config = dict(
    arch='preact_resnet',
    model='audio embedding model',
    dataset='chords played on synthesised instruments',
    train_examples=52083,
    n_mels=64,
    hop_length=320,
    input='log_mel',
    spec_augment=False,
    win_length=400,
    targets=['quality'],
    num_classes=12,
    embedding_dim=192,
    norm='batchnorm',
    hidden_act='relu',
    depths=[4, 7, 7],
    kernel_size=3,
    stem='single',
    avg_pool_shortcut=False,
    widths=[64, 128, 256],
    am_softmax_margin=0.1,
    am_softmax_scale=30,
    init='kaiming_normal',
    residual_init='none',
    optimizer='adamw',
    learning_rate=0.0011,
    beta1=0.9,
    beta2=0.99,
    eps=1e-08,
    max_grad_norm=1.0,
    ema_decay=0.995,
    max_steps=17100,
    batch_size=96,
    epochs=31.5,
    lr_schedule='cosine',
    final_lr_fraction=0.05,
    warmup_steps=1710,
    weight_decay=0.05,
)
Rows from block 4, named by matrix and row number. Rows with one number belong to one channel. Each number is 500 + 50 x the weight over its row's rms, rounded and kept within 0 to 999. All counts start at 0. Numbers have three digits each. After the name is the row's rms in percent of the matrix's.
# convs0: first 3x3 conv, stride 2 (model.blocks.4.convs.0.weight, 128x64x3x3), inputs 0-21, a 3x3 kernel for each
# convs1: second 3x3 conv (model.blocks.4.convs.1.weight, 128x128x3x3, transposed), outputs 0-21, a 3x3 kernel for each
convs0.25 102:430436378467503477559482526505503489471526544540536535438479467498464453529519494560559543519519537449401429511482531581527579605530556476462512394474447473517494429430408440453436546510491487479522532501511566550520441477440513462480447463392501503509523497473476451522481508487496475463461464482488478490558525549523525562470514518502514476538536507474541468454419381555586532466466467486505446489541487434461463532525496539520513505500498422464394581565481423486451500552460558533559628543550477472442488490497426385481452460496530560525519472466575517564498476451540543527493470428531471433
convs0.26 102:392436430504520470529586486555590606427463417504471504510522510391363371550489520504502536594601634529568551462486525518536505466494496621551552551562541376373462521553486425498417456498467512511514420467445477466510488479472513536538504497529515497487548546542548528488605591547537502535516520505486558484429392432493554552604696588508539581510483486415452418575557567476468508483510491473511494527525546556529531515499447460507479558493551441489436438452483460472431428450479466440443457519467566590535558565562501517546488460497510537525599581538497507489543574550499511518478506489447474480
convs0.27 098:554582563571534522601595568560534554497528555466454510522556546588581564509531559549560535517502567430446469578533542539527530429462457501537535510525461488466482515507506660650662596544505440435527457479463465508515507548490530495505558533535514471475484465495521522530441454448451419431509501542489448452515526532479475431428402428484500495419387449504503503484481504514512541526526491572537524567542525458467466515505505530512603500499497531546500463489507575557596523503515484494464579579583501462531487481490534526534434483442463449481481476477405445479492468479527528507459507536455466475
convs0.28 100:597630610484503438451446385425402404471465445504484498493520506415435427506541528455402515500549516503492496476450434485526477478483481532460549575559582543538534500548511508490478496520501500511525471453516488563483563515490484517532558581593559560574483497499447465462545534526554551576518533555427396453403437381424473451501517478573549508603635593485499473611551591518529541481512540522485463453462445425521527491533536456470420454470425432442444573555531530470525332393424447433435485428420520545562499502518448480476435482491432425408540546516519597553504546500456516529485503510523559555
convs0.29 101:472496491508552504427453435451423432442464492515571456487496533494424422519479469538450410552586558613584575474505470484517479570538540488520564517546547436499479461491454453451451475456462431446451538550507519499526550491514457450470569519523515533507455437518366406386440502481456492475511484477419398395507509455482486452488487496457523501412417371468516470504500490484462527449437447430427403540499442558546560550477532511506481483483522502531493453393432470431419530516554608551551517519507453432426473441501451430503505523546453492464541547550459436463513488471535544548475550500472466475
convs0.30 103:457521519487488470508496512510517556525526530374353330416388356545538502512523548423474423445469453481486510541551513607547579554528527435453493468508510512530546485554520474514479546558511580514536505544593511531503467505477550620579505527503477478498490466517479449472568597556484443462451479402490463514470484467508458439518573587475473447514509511557604608468506482450496475531529548418422437505507487447408513486464469467477497567531581419416483495482475391382412456500489485527511453473479512547486459433475470463486551520576516515514477468469451460440485470456440444465490456485579591579
convs0.31 098:580562571506514493505502483494445520486456443483522508475453497414370396449511466513523553480502486520498527521496525468492477467540519498538540547545571516492506531497516447461431497475489492491500436464505453447401542520502523575497538536503510543534497423448504515520508455450585556537493541551457501462411421363378436470507562575525513506543552576585571542634594609493496520529509498485438501532463482555474504509469476501474481564535550507502508449511541525505525487443434470463438420444445574548589508580529535520481518485482480440424510560563560509597519551510590590526593540546554526539
convs0.32 100:528506537577558559524500521361353345404423386509491557420426364517499463352412412496470445600537539536519511505524474540503520445500489533483490571562565500423407504510511467504473512525534507476505467465458422478481516555525489518467530483489529484540472465496519478511529580532399441468507460510456468484502510494518543511542534537501510515498507487521525587491497471577569571495522511460424447515474571545550580537572471543547494446464465597539580530508495494491497537455468533535532546525529407511470538530491459448444560609595540502551556550601530535540464484525585582546583553657496450432
convs0.33 101:445425444522539560466524530476520484510476479551542530525503495626558591474408477426451443440427467491522519460473513483441468494507512477494507416446410543525588505514512592571584487507512510545513484488494409421442510464500528486484520493574551593553552592562497502553513497452489510504523498517503550478523546522498539513520545525433468523530513516477496499446423427552527573557514533604588626465434440488511485542538510589594541452423392562547521519494522567509562557536567409444391504470471550492547538513537445469437595577543540524495499513530560507531554514495438468466506524573549497517
convs0.34 100:488452452427459412546551535460504475500583544528514543443454431515508546548560563540573556511518553460441455404396424544510580544490569589589579433450420458487506451449496490467505581560582501506498568499481499489527392430403466438457516472524509509497463483490478469431388443408452450414467495460523538511562507606482490450499485495524548503469442436513490493518564557495482456441381439534577530492516506481429470431451405497497525565605538556597572539519501432451449569566553438453468484509526501466535489487483468444443469467503496507510431418429513537461470464481514520575484484485482498481
convs0.35 099:534470495518482468459516460455535493493520504551537469541511480444477462528489462470485469444488504499449421550488568455500460580561476527473498484446416515517593555571558437443422480487481572532549495525509589597594493481506468524479555525559511517554557520542523515556450433448526555556467533499486457404531529546495521473477461447471512506453463433415427462536507467491472473394442438425440479504539518489522508474408389496548556551538528485496508493534535391422409387365361470443424463442521608570580453468452509483465560516540503483493553578573453478477477508517623602538514485502546554565
convs0.36 099:531554535582565566532530510556545557468472501513475490544574465479496442492500476491504529496456484463465491523509506439435442540546544453468488516581587585625627528504510497498490563590545473468500497516514445446424447450469525512513528523563517604559517582543498555499461493496510520503560581534558501503582517538473528503525479538514530512550491553478517523463452425402390420512487510526525491496479498468537507552535538510493489451515461530514466391380396477526496512591563436460433564505487410393446480480497443444423444467493498471474509501546491499520502506501505498484528514501514556557
convs0.37 102:573582590417427389507455522448423450450420415489468466426446525547551456596560539438506469526511581564539573545489483628574607577556523533510459454447445521528491558556549538523553502561519491482512497518537516480502547488549534427483514546571601568555440429422420479405490508523581553541394411440468456467389428422461425467533480541525556520470514502470533498509490522502484528528510546446447434353433431540504533479562501489471479474524447526492505555547560502480520420477457502516495570593512554546487418444424517533505466483451439499514554564531514527521452454463428439451507482519540500489
convs0.38 102:455445505383378415394451446490463458475457545544516540522511524519524507455499491507466532689719643519495498411417449521507580531504517433467434476433447395417422518529463475462462566542558439431403465481441463428405399359408484507523525535514548469474536506495463445511434481407462442505472497499397394379490491499523514471543539490480414442550515497450458426511516527529539554559512540437506547523495549504536548500486434379447409590584585448467493454473476475509511466456519453430430488522479540434513412449434491495470445412411453467429541500487468490493492469564514434549471411484410448370
convs0.39 101:501486485501537511547556514391420395529505478467515498586595587529463439534494520576584585437515492500523496509478503450464486490531474491471509456468450526571553543524520444466471451502456507520520463471489503525498489465495593570584553584574481485496501459482561583614465455465453445523458541490525520533555578520502539509455455416389368446457507534507542524546589581489509492454474482481452496540485607538523517495458527500508490483512504579574523524486492497489452518492474526545564386387414431472452440526476495539504449457457484509455392411442507452469433397446586497545546521533514585518
convs1.25 098:508480483489521467484466406424468462519522508515499469473471471501528494552528523520474498492460458536525474422478481483507470468472487431471474514500484460473502515510511464498444546530518401448488512464505499485472434430443449424426549613563442441435452481499478468471638611590508505436442471498508479465516497491507487488560564521462514549456493470500513480505504517438495496497492553475523556482497527513576506512514522427408457528516543461496516422463434465475485472509499407375410467508543477441433460407433358370341402419389567517531568568543491549534457455493451434415471495490485491464
convs1.26 095:473487476436449451525488486502486510511506490544535563539478466469496467380352405570510538505457438474439460504517514488469505516489509389409407400429447506502501546557562465469455486471475534537629482469457510513499514526519501474491504531509501508508547564551554561576447450445534449477466472444426432430466514527467496543445459464526510535512497519549522499438448412557609592524547550527508542508483509413508489461452470553547517495477447499497454525486554556537504441412455417436508500483458528516525466486409528516512498535575375383389548573541489476473405431420479483490553561553507513479
convs1.27 104:574554546505508536452420446447464436511509514447435520586582567487488498454475461514507479453483506562594559516475519539552561441447457542557539550567575507546447602567575485488492392409434500518507488463474475513471544525505552572513487491481415420465479482521424404433480453477523494508479513519500527469456424403426449413563514516462482473476498439448447429585579583516486555479485472502519529436409380456472436423487480553565528510520477481436453408479465511516518454495525465491483543552519507520498544545510572563584476475456457454423435503465470485470498547506510515527437410428483508504
convs1.28 097:469435461487436408523498518485428441503527540497430422523519507414405449425385392505507538481490509466446437527532488475498454487506536506435416463471436550544502540550533452444458421402426466510499406425477474479461506491522461508531470482498551561555495485537426457447465514482510451496558494445473495497501523532447491476487533542533525531483437392503452489505483481490517468457424478527502497602559567409391385406432424558499566531493425533527541509501515491532513491477465390402391452424421528547564483513528555552571555539561414439423467493519411409396524440486590572536470499549472461464
convs1.29 104:494507539527508470548536516484487519467422424605547517460456390577558552560556576443458419440416485532524511492455469374388434537550561425366405434460472561563595465477441486464506564568563532517467509491548494438456455429439425413429569619554405388404461478440501492482502509457421459447451473441426431448582538533398396366451454488432450472437433482549580585430447472451424422494502508493488521505515510531571551467483513501505527512530515482494474521504529528555562573500515366369443526514465421460442506460494471469441491522545548554546434438428498530463459505447563491527404373403552568514
convs1.30 098:429441438588545552418460459423412432434457446482464497477486444498500479491422433519537531527485483541555568491508514459475447523518541483502440550473542580556576454476503509500478494486509458488521468513484521509503494516499524491458533526502416436455444494516462436464528502491488499492522534512565553564533514475519509535423361430531496526463474457405453476444501427571536577454466447415454437551570562471508536459487473424448498515535526604565553513474493514529488441448464486478469516521555533542537463495481582589661518539546474466463404424443490506496524522563547542521448467453452466482
convs1.31 102:528485511472465448545568531534516534490513517490507562529495486480481462418461463415426417530523517551548537555521507508512544489536560438457449389402369468501534452486487472474503397404411453464459464512496491526482400414419492534495564576513471473474486492481430451466438424480467486488512530431499451500571564528453500507514566597523556538492462449471440474455442470475460416561525516544549551518544558409479479422480527538510542470490448501505477488531545516487507426449501387385465485503469501503512473472470516560524532568520490476471443471466426437390408437384474457509539540528575547551
convs1.32 101:452492496497507484451457454489503489508455479466486448426459426463447458541593581460463433511568611572506543558532505461459475511551602561583551526524528532557590513434397434426426551543553461491536520507555469447469427441409542590550527592584422414423475481490501524501509532501501498491564527459571533538569528517466511476585595611496478486428405443487498508490474451481524499440462484497525524547529602585624608500501483541559558541562574512527512450439478486558543513519511322363361521530504393410440466495483490534495512514541542615553426443458529452457507485509510460452459550541525486497
convs1.33 100:464533453500488488380407397435440425534515519515530527542500501410458479555504530494528489535586514539572592558540584516511541448487505587554620504500518423419403542544531590547533428410451470491456493563546511515558447433461541557482444450444458450443547593563478485499401416471484505505578558516497508516436420441519496466567540530473514498460482474459480482479504543493437397437501509462476486559558513523477482463487449464472479536563506554511537328427364476499466415401506550487541544549593429478462522558550464473449448412453523513532435460429455444503471489532457478480517490448466473526
convs1.34 106:502495495587572567414438460502556501572565596589552536431456450454466458554573591566635630423453505562541541493505542447448449479470510489509548506529487525510519458451464544509555415408382583573576489517530606559583425412440457444433474495498496534541437471485530577558541499526489520499488490470476483483533528511487509549505501487454467430519518498462483470397435398477437449457519517454460446519524578636648641437467488459431453534543518527552558521510525533513525544509508485462432581621600561543577453479458445454454415424476493472497469538523508510479585610591436429472460425480463454496
convs1.35 095:482529516438470472533568492527509496522477487543481440515470517460414416538544534579593540519494548442458448501510512541514481481464436398424401538545556443458415518503529454477458496499470497513486484489493453444505552533538441456458496450473541527544463486481460485520489472453614579530433425449460480453545563551539588561470461428471520535487499485548535489498467516417434469455464467464459406485545470464416465444507505458479455476518479512520558513479467478500455500559522510533592421440448448498497501527516568592602515494534547559556561535540496465451549545572461558478600601573490482504
convs1.36 100:492501516467507447618600591521495481505504497499547537531475500462479471545509520530513530579487510478481435526512554515524530510541517513467474389428472445416420511480489483507511504479494400411419504484508538493479485510492525534538403393401506532506547574559508508499493482506468478520469433452458549550476478497594578593518524538539538567553509511546478530640563568408470431405429457482484464496569561473473411507512516461453431537549560403412457536487514575531505421380431592603635481455413438459459518495462486481508509540520573543547501483485492476511465504507470489473546562528467494471
convs1.37 094:424434423521492488406431495469489431549527519339349327437423418515484512522499510519503485532524500529525514569528549537535540462500544460498482520539522572540548448488463439477485466461435523509545480520527459477485534501526560543502533536552462463492481500480426459463547541573477489458572528573469473466555537543491479494522552542508543518496453421563480561505514504450468490463502524489516484571655631520510516453462486555571584505570546509518475427439452642614584525506507427388426457489474539533534480484512497522487508509575480476480480515528458454437511517530553563552455487518449474471
convs1.38 098:532553547441469489452511472481485516540521502455475456476449464513498515471454483570526554443456466419400454534530533503508488521484459492486460539491519478495511473504483538489480523530545539539551618552581461489470519531512495503532478451477564585549545578546516544522490487495481438459408481453509544523524500478550557580547527547515515521533580573492462483521542539475548550505542527531504507481478515478463415513478452396461465600551552572560537546499488556552512515510516555564499549579572527571562536563596443422431529513593433438430543567602560530517487453434524558545466470432450432463
convs1.39 097:494565549448506446568539524561583596502513431506552540406431451468511523542529519460494533526553547533506552469450492397416502454436425496470495461465424528495534367402386481500486453432444489514462553511476437455460414432427469388395428429459505531514491462440471489502542530567501514539506554549481496518523481432572537513554545502425505527512530533471450449538514535397421368535508523344380375562569524480500504490483467553555538431423423435474445529509527438438458575588559563544505464511437485482486525481535489466414513509508550579557477478500470494504527529547477442426536574528447444502